Rows from block 12, named by matrix and row number. Rows with one number belong to one channel. Each number is 500 + 50 x the weight over its row's rms, rounded and kept within 0 to 999. All counts start at 0. Numbers have three digits each. After the name is the row's rms in percent of the matrix's.
# convs0: expand pointwise conv (model.blocks.12.convs.0.weight, 256x64x1x1), inputs 0-63
# convs1: depthwise 3x3 conv, stride 2 (model.blocks.12.convs.1.weight, 256x1x3x3), a 3x3 kernel
# convs2: project pointwise conv (model.blocks.12.convs.2.weight, 128x256x1x1, transposed), outputs 0-63
convs0.125 104:493527386490550408504542580413559487514457472475495452493523481526433459487482456504506527455650500455535551519488427544503497536470485484452516502506538451556430536576595604525524407504427462
convs1.125 127:526628564504464494495500501
convs2.125 082:442507488509514525509557544482391511551555578490517487496476496491550557547495481473520415536484445471407494510544519444553504379433490575447487605590468511498508444556444541491393564506546445
convs0.126 091:547584493456418525479458445496459500471515532434496464564444476499478530516455450457449540449479554489324440533539447590555478464583545519488484577442535443503480387535558447490538515475460489
convs1.126 092:523503538569541546449551582
convs2.126 073:575460527585455593453466497457546607552498494541526545476559568490482475458569445516444493479561438433502486494492528437447421513539548427525562452469529570497545492547497538450570363468507511
convs0.127 097:452502520525619503582528458428513440471459573524457574439502569449563462421500468479521470478472482364485440565464537497496463542488466422516491455482488480551559555449421457524601539497501579
convs1.127 110:463479526472426515525542394
convs2.127 072:551506470566469482449504445466438520492478513383463555543488589466541509463523530519472462551536541558447502574469484448514498442552454523472512579467500556458490479579445601531494443466574432
convs0.128 105:493423515476533520581571485523556471403464447490454461455567541450543491458434474437494432447410492495510449576590484434515378506432473519427446521478545457496620499475538528510510513499446559
convs1.128 085:552510425536499493410511566
convs2.128 084:549517530500406524465610442467568508447501425430405521620489559414472406555516522516461552421530540609527595604507477514501588521487457502489486501576479485488475550461468600578544468451537447
convs0.129 110:549482529468425608423450448437373453531538482470555516394478487522528597594496562531499495479447506573503510562495517526536557467535530452544489557438592538447443474576468497492437470498508473
convs1.129 101:481463522546584443543530429
convs2.129 101:435547492549520480464507574476497435538462545428435534533485509508530473573450432483562538541542535551418521483503531552436525397507486444432522436488556422496426531493479533568467506520521524
convs0.130 097:469401358440501535424485563538544542548463517525529491445528538505567405570481517499462482460462455536593499473495453373573535402452489460493482512541538507489541544534580518510476467475425518
convs1.130 104:535544496491505492419389483
convs2.130 088:554379520540477584484588529518501559577592439535583473445530497460525523542510500473406488501523404460471524463508609438489502529455545522413535562503376559563405444476490567466534501457490518
convs0.131 086:474534488463509455414401472500355479609560536504510507498458500543486544583478575439425500455478553594537430549408515459509549451519531514466476532462455558406439518454530526506524459511471466
convs1.131 091:493523481485461524568517380
convs2.131 062:470583465558501504455523540514483397486465488429444526565475512492547464574423450486603509511516576559415539509532505537447574382536505448448521451493556387484428536420497491521457477520524513
convs0.132 100:551482460506463469567570443527530454540526508463447473476488473508488565441446489517372516459496549491462440540498473556502444435573485519569489406443540558479520513501484422488522646628485564
convs1.132 096:522568540490534551506593558
convs2.132 094:565565573455423560505509492437646578574509430538446491461534469487420468554575463530451473500504475479548440480485513502532488550470632489497542453567514569557492494483494463573569497478489425
convs0.133 100:498532522509511524544450538390470495400424454531545485502506449397593531406541518483562549409562454431487501477513547514543511545482476470584442511494530460496493562548610468566441446489529428
convs1.133 088:533395511474430521459466538
convs2.133 068:541541618403485408518554474445591534437442516525502463434461505544503508510494531513526533436507525480554480577482502544558541481512534433550503459508576444584491523483578436495468547485454450
convs0.134 100:537474441453532484513496558534552471419477456502467532434556543414561489524416515479479489476433526516541490458527495429468568393422519594464449512501460520412495469530587549519474485384408574
convs1.134 092:589495454514529534591487457
convs2.134 103:465574502380519446573444473453490492524494623517506419436483462498485489462487531547519450477468503437546442530549468495596438454473496583537462537500528544456645511569497470510461499546500430
convs0.135 101:600540566469454629471530432444415421476483506491452480488463533484471452561478465481523547374522551455459523518515481599590474446457533521550513462414585472521477453481535430512543490506510550
convs1.135 099:497515525447411428451461457
convs2.135 109:564554534572527506471528446483502446533465506501550533442367471502538535515410592521442417545425513453487474472487534453539477382615443528462454485520559489515478421535497440500429556539498529
convs0.136 082:471461476449429479490486500478555515583503506436556474576476541539547485537573441493466528528496571447441505629622427527467508478506515455447464528499427481465461427533468434426504539376480435
convs1.136 084:412414432488485474491514462
convs2.136 088:480565518440478539528570490556502454509476503455423482529509408437459413527473545490487422443463492594519591459498474515493483515511541558452368531500519488466455536479536566582601552516480474
convs0.137 108:483565504573472481515506476506458468467550534462493540503422491567460652437531523535558506528499443545494538521480541556476534564648462448535535483485494561533446455525415488474609555552589482
convs1.137 112:545442484489444452526401471
convs2.137 116:482589503429533459554427458491500510507422583487525518537463510549470563413509458497559528493439515470504426512552406531545455458461488492617485531530518491467629542571528466476460557548492437
convs0.138 096:430503594475514493485519473442470536526453433471441524404590492533439493466519510601464491565446478427550392368370405532479510522540482499491494548550472540490534501507557524506515513524492556
convs1.138 093:577493527591555512542546520
convs2.138 095:476571506547510618513549504536538477576452543441595557519462495435457568575461441457502546525419567505456498484624494461451546455482552475448492510637456428474448482439599482532498574469455508
convs0.139 109:501492604424467586524552414407450448475492485535477452517462503479518444546537471421482526434452538439457414498499453556613489432523564502510497552553537499470467490466475345485456499507528537
convs1.139 107:500464467415401460507514464
convs2.139 123:502481516505456451523555472488480477521524550533537455425482501514539512546464582490436355504435486450488490509438584475508459421595463589449429534484549553491522458546474506511458540476533474
convs0.140 082:514474501542551548371461550429443473547591460551580530465573523471500527478498560459478482528495479548550507516423449387500573493431573446457538611549515495473534503478460575522424558487497465
convs1.140 113:489441541530452418501519416
convs2.140 045:475495517564486490434566540514576535480526383459410574525549529479490475584484439424469473533558514594458492443496540494425520568444525456432577440459514493537422478441435512521527416492522514
convs0.141 107:502519574559521448524452478442487505424378434488497496474498476491555563450495606475489542428537450491460452497471505509521434535430417545579398487422550546514543575519561480555446462487546413
convs1.141 107:478558550536551489534530400
convs2.141 139:460483616428484481619471579460544443528519515538475471457484516476566490483494494552545522498506505555511503542504467498503621531410484521535514585540532437582508458484495487520457568533438419
convs0.142 103:444478476491418529442510526509490365461429493511552476484338520360480472493524557522477562428441487511551511435541512532532502425541469540457534485563534594503511514508444580493516486487541518
convs1.142 092:489503485477405409499466443
convs2.142 134:572461573468374592502531439412572539491501507536531503457495531526452475439455518475513546366466402403548533615466582532514520448580541469513468503575526479534507541505567527542517501498448478
convs0.143 104:435507378473445503508541574498544447480371522507516476517473514473468398498560545550474508436479532479555529435472529503528445470486429523470542381536591528564508492525501501564600585536564496
convs1.143 092:461479467545560575476468419
convs2.143 085:533495494518531415479458455592451496521494469501527533533489525441536501479528552572436446522461552540542510447562474406522474601504465596518502516525496543479568455529437473431508466455557510
convs0.144 066:397536585605495517496496506509518497546625507585586540571480541488514412490488554414428474552488567476527458437517499433524482460424560403535562529552484436504483503524527511457482522548487446
convs1.144 070:552561513443390489502499480
convs2.144 030:513479593477568469505525538395496517558512442562562502505471438533460441547476548468541431549519475420502461571450627516511514374489503399499512460494521494560481497399446408481531584555380510
convs0.145 086:525519466493461534553537528522501468557486490589485405483599479496575453477503486523498408536544536523552505471461545403481400461420479534475524408399515507520477597484543477541421389536450462
convs1.145 083:587520572553566530483527485
convs2.145 063:518424543511358481567604437555567555456503486609468561482494541508437501500525508428457468414403460518585568519404479467511501522533532463516437553528528555554559445590501494537554527468500481
convs0.146 089:471546526571491533487446479479418450491594402575555499474480493497472568504522655448443481528434536533533469532501444378505535509477573478491550532465495536441471520494483541521426484458469381
convs1.146 102:496555462546526525542550602
convs2.146 072:491530493529529491466525563523448405558440529532441551568444547501548431500418437530548449543419497502411489424493524483462453382571500457515494436452601392514497469543442539459451530606488536
convs0.147 087:485560596521536497421496380421493466503496416472432485449510522523444580452533521573463461501507423443489468504368429507450487608572471501492537513497581486525563461527468487488492506588519530
convs1.147 087:549506447588556536492565473
convs2.147 050:517544556538482590551529485525514516550511517497573506439505474492448553532489499479506466420410553436542519518609487513498506459561540494446491489575512491468494484477562469536483504503479521
convs0.148 114:472338472513476473498529448453519497579464486573550496570524494585519437522508470588472464569462513524522477443512546409452398457470499491497493360483545547501505562470463444567440502484457515
convs1.148 113:459471481413426479508510423
convs2.148 137:481487457506471517493456580512421486618555524489465490529549537371560492506549448558426525472478530493544524523569576463428564569526590572452537509556582513469494489534515503476553557423551553
convs0.149 107:538550479474542544471548424501386390412523501531502522369535556484500539492476524544502534378439522483517534583485486508533507471490565522507402544484570515422500391513520520507506566481480563
convs1.149 105:512532530472417463441431444
convs2.149 148:651466595486490493435503376529537588503457459513549548502488510556510513474488494539446503448463477469531453493462548458493462511560542496539520508507534522616492487531550480397515517482494503
convs0.150 106:495468438431538436438526553502579424454482477488574434510425527513375460438477474521504560409555501481555531449450438503572491508479498531453483474525575556453537550497492540420587555482414443
convs1.150 092:494518517449435443443437432
convs2.150 163:485415528508487620510530544457500473532536535580594514388494495555476529471402459419525476479482365413441496464447576539463471462571547425451488501446489477495459469516521548513464534565373564
convs0.151 102:540517419500573525438497546565541496586544516471512477522530516536340496524523455561511477506552451514607558491532397468529595481445517409518427555533522531460514449520556528421460455497462527
convs1.151 083:533549451489520508453405569
convs2.151 082:568496526513426495524502447459529447495479460411483530566435625390539519472505590556474534495487593614520519611577476482515619521489473555532518595538471502494479544513436540586542499484521406
convs0.152 113:384427526371468504466518500464472456462446464430639466462482523483547516477614476503520518455442512518499500531537496506515472468563467531389491497578489586445543510550507491397553514478508451
convs1.152 099:470507510435473433446438428
convs2.152 144:504434538387385568501543464475524516516542546553491473505568532548428432446474510435525510360444370458538546537442580580491463497532538502527403517490535522492526582495495563561568526515451480
convs0.153 085:508436624503473550550471458551474408432478511519486624542428497445536610463564488496527401512442500539530488527554555509447488512551507534547496534497429594434471496486504435450477543548560546
convs1.153 093:511503552470573521450407457
convs2.153 043:493442523507415585434485591523496492502566450494454518481536490407497456525471482496476492453613440448545552460507619534520522511553537482346478446471514469494463448434497566537534415444534584
convs0.154 102:466489502417396495461531588463567394512400502502588472497373544454470435466521493496538536399500491533541507414525501468560477461503442518459513439535537607538546550505502532488559523501448516
convs1.154 076:512489479523536601516590537
convs2.154 128:495543463529588372503501494620446509484467495494498515537489501452543515551551504546446450561478615563515484454547390365484483547448482572490531512488487545494527454529460451410483515495577501
convs0.155 090:541589482513406543542435474483490560492605519505460501540476477517409546495479452592485561558567481602487559520508530559456506509637557514513496448426541596547456499532531446473478444548511478
convs1.155 086:474518535528453556561551589
convs2.155 063:542447570582437648442536548516564581586503429549508601518541552460497488557497463469451488490504483559456569462491528424497490519466525493464478469523514527529467395513393611522567390473498494
convs0.156 098:521502483519451520544487530542529415567461498530490448465550459500527432489572604427502452474421617484520363496473510434521440536443519451505599499480519494489556613444564530511461444533456504
convs1.156 101:526498480529533491598511598
convs2.156 071:502467545500509548529569550580530452476482458621538605499500515557475460501401478434580488482440416509459502423465479506481491454498482488555439495537522430525545484461437489495485465582355534
convs0.157 080:553532484460472507540492496524494522340493448524546565490519510373546513495411505511591567454523473490465531460570570466574525507510517558498444541430555527525485591532586433569572485481464481
convs1.157 094:498508412487517393491456473
convs2.157 053:509484540436519448524492480429552504472474505491525475429505522639519545510495545464481595479502459351534451528460500617564579424512441463534531494530568439598511500517562324497410540497486505
convs0.158 095:480478477581488492483430562556491452553519437579557545516507517421542501488526602504448495470489632498532450514516509442556469462426544396461541482580428487436555569466540566576527552501467550
convs1.158 074:525549453468386516447491499
convs2.158 067:545508552428494646499582527500531513536554464567583453435530454490530444518472472494527502451532425356463536464503590505532470472444542550463486509525447482536456549458514547508492500565436510
convs0.159 097:532459507561512505546496436514494506394492450521442514523491528407439536585477493545604668477516471446547495445524508482506627523519513498556464452504532504525411559523474529578486493481414533
convs1.159 091:510535533541569594552534529
convs2.159 108:444520477466506495486443527491436474546561557424452529527593464423422464463493473418576395514543530583479520513567442494522472535452438463473454491471523541454515500449388616521579438500513482
convs0.160 115:588450418436516542464424535455480411515484472540501549530599517491479477542627460555581499476555407493537529448503523424491583532357515482487501547536486470480551468497486527456434501463530534
convs1.160 106:481518530504595594473533536
convs2.160 127:465578465413478492575405497416515461537480596495509458477446487474452530411541500553512498489468536493564414539576450553576488506537493546574499536500529517415595522593522433545480556502506439
convs0.161 098:581541474503475694461514518463461436476551409515552511439602493580555499569505455505556471477510437491498475524528398494511543501435546453514538499463541502549423485560462464478533507434521528
convs1.161 074:505462440536561579438477458
convs2.161 065:371547410496494513573502601456492414508519545541434450534519453451516434494467494463564523515555474506514517476517452597508546498475458507503433468504543423382548525491474480585484490531468487
convs0.162 105:548530506462484618456543430466362435535577522519573436405460485491453549542457577530501484469474522524576496550435464441569564484522566474510456551459598541462494444535453530542479480517489508
convs1.162 090:451471471543554557513540593
convs2.162 107:411514433568499509464534635496476447541487543438412553568487530513486489554467406447536494559506525577417501491485522548424485450527518432481503465467532426472424522513445559545465491527540514
convs0.163 110:442510532621558544479443562469496494551573481538534604568448491524477583448535581489384480536455488512491440440503507471567533457514492499573460457532440495443554501433504387508562541471550490
convs1.163 093:456568554446440571520490470
convs2.163 093:519565513446600566465497508492497453456462438484543446503433475498586418490407529518548475575499424452457485425561524491550472446470435514514466461490443458544494527408507494469438520597423520
convs0.164 106:535537529482451523465480444434491461599498550467464466529433472544457517475539514543468571495546501483407497491422559504512496620593504482556521380519571448575585522439399457517495478552542539
convs1.164 080:574551460527585520542506450
convs2.164 111:525597545411446499534505454439590548562443542525440455466518475463446472496525497562491443451498489453580428527477480507496427509558581495546521449495565565459559550535515456538555519551511415
convs0.165 106:496518487525422557476529473429466529496521436553468494532632516513498496544534462566515463561539615531517537489490554446451352440493511516467536386432505533497452573477537460539478389495477493
convs1.165 086:524615572487518550513512515
convs2.165 100:484463535535374442543553499551555524509491542566439615508514576516452573496493461435515485489447496593521515524447395482454490516517511418530471553495565492478541448561449521541508476491531463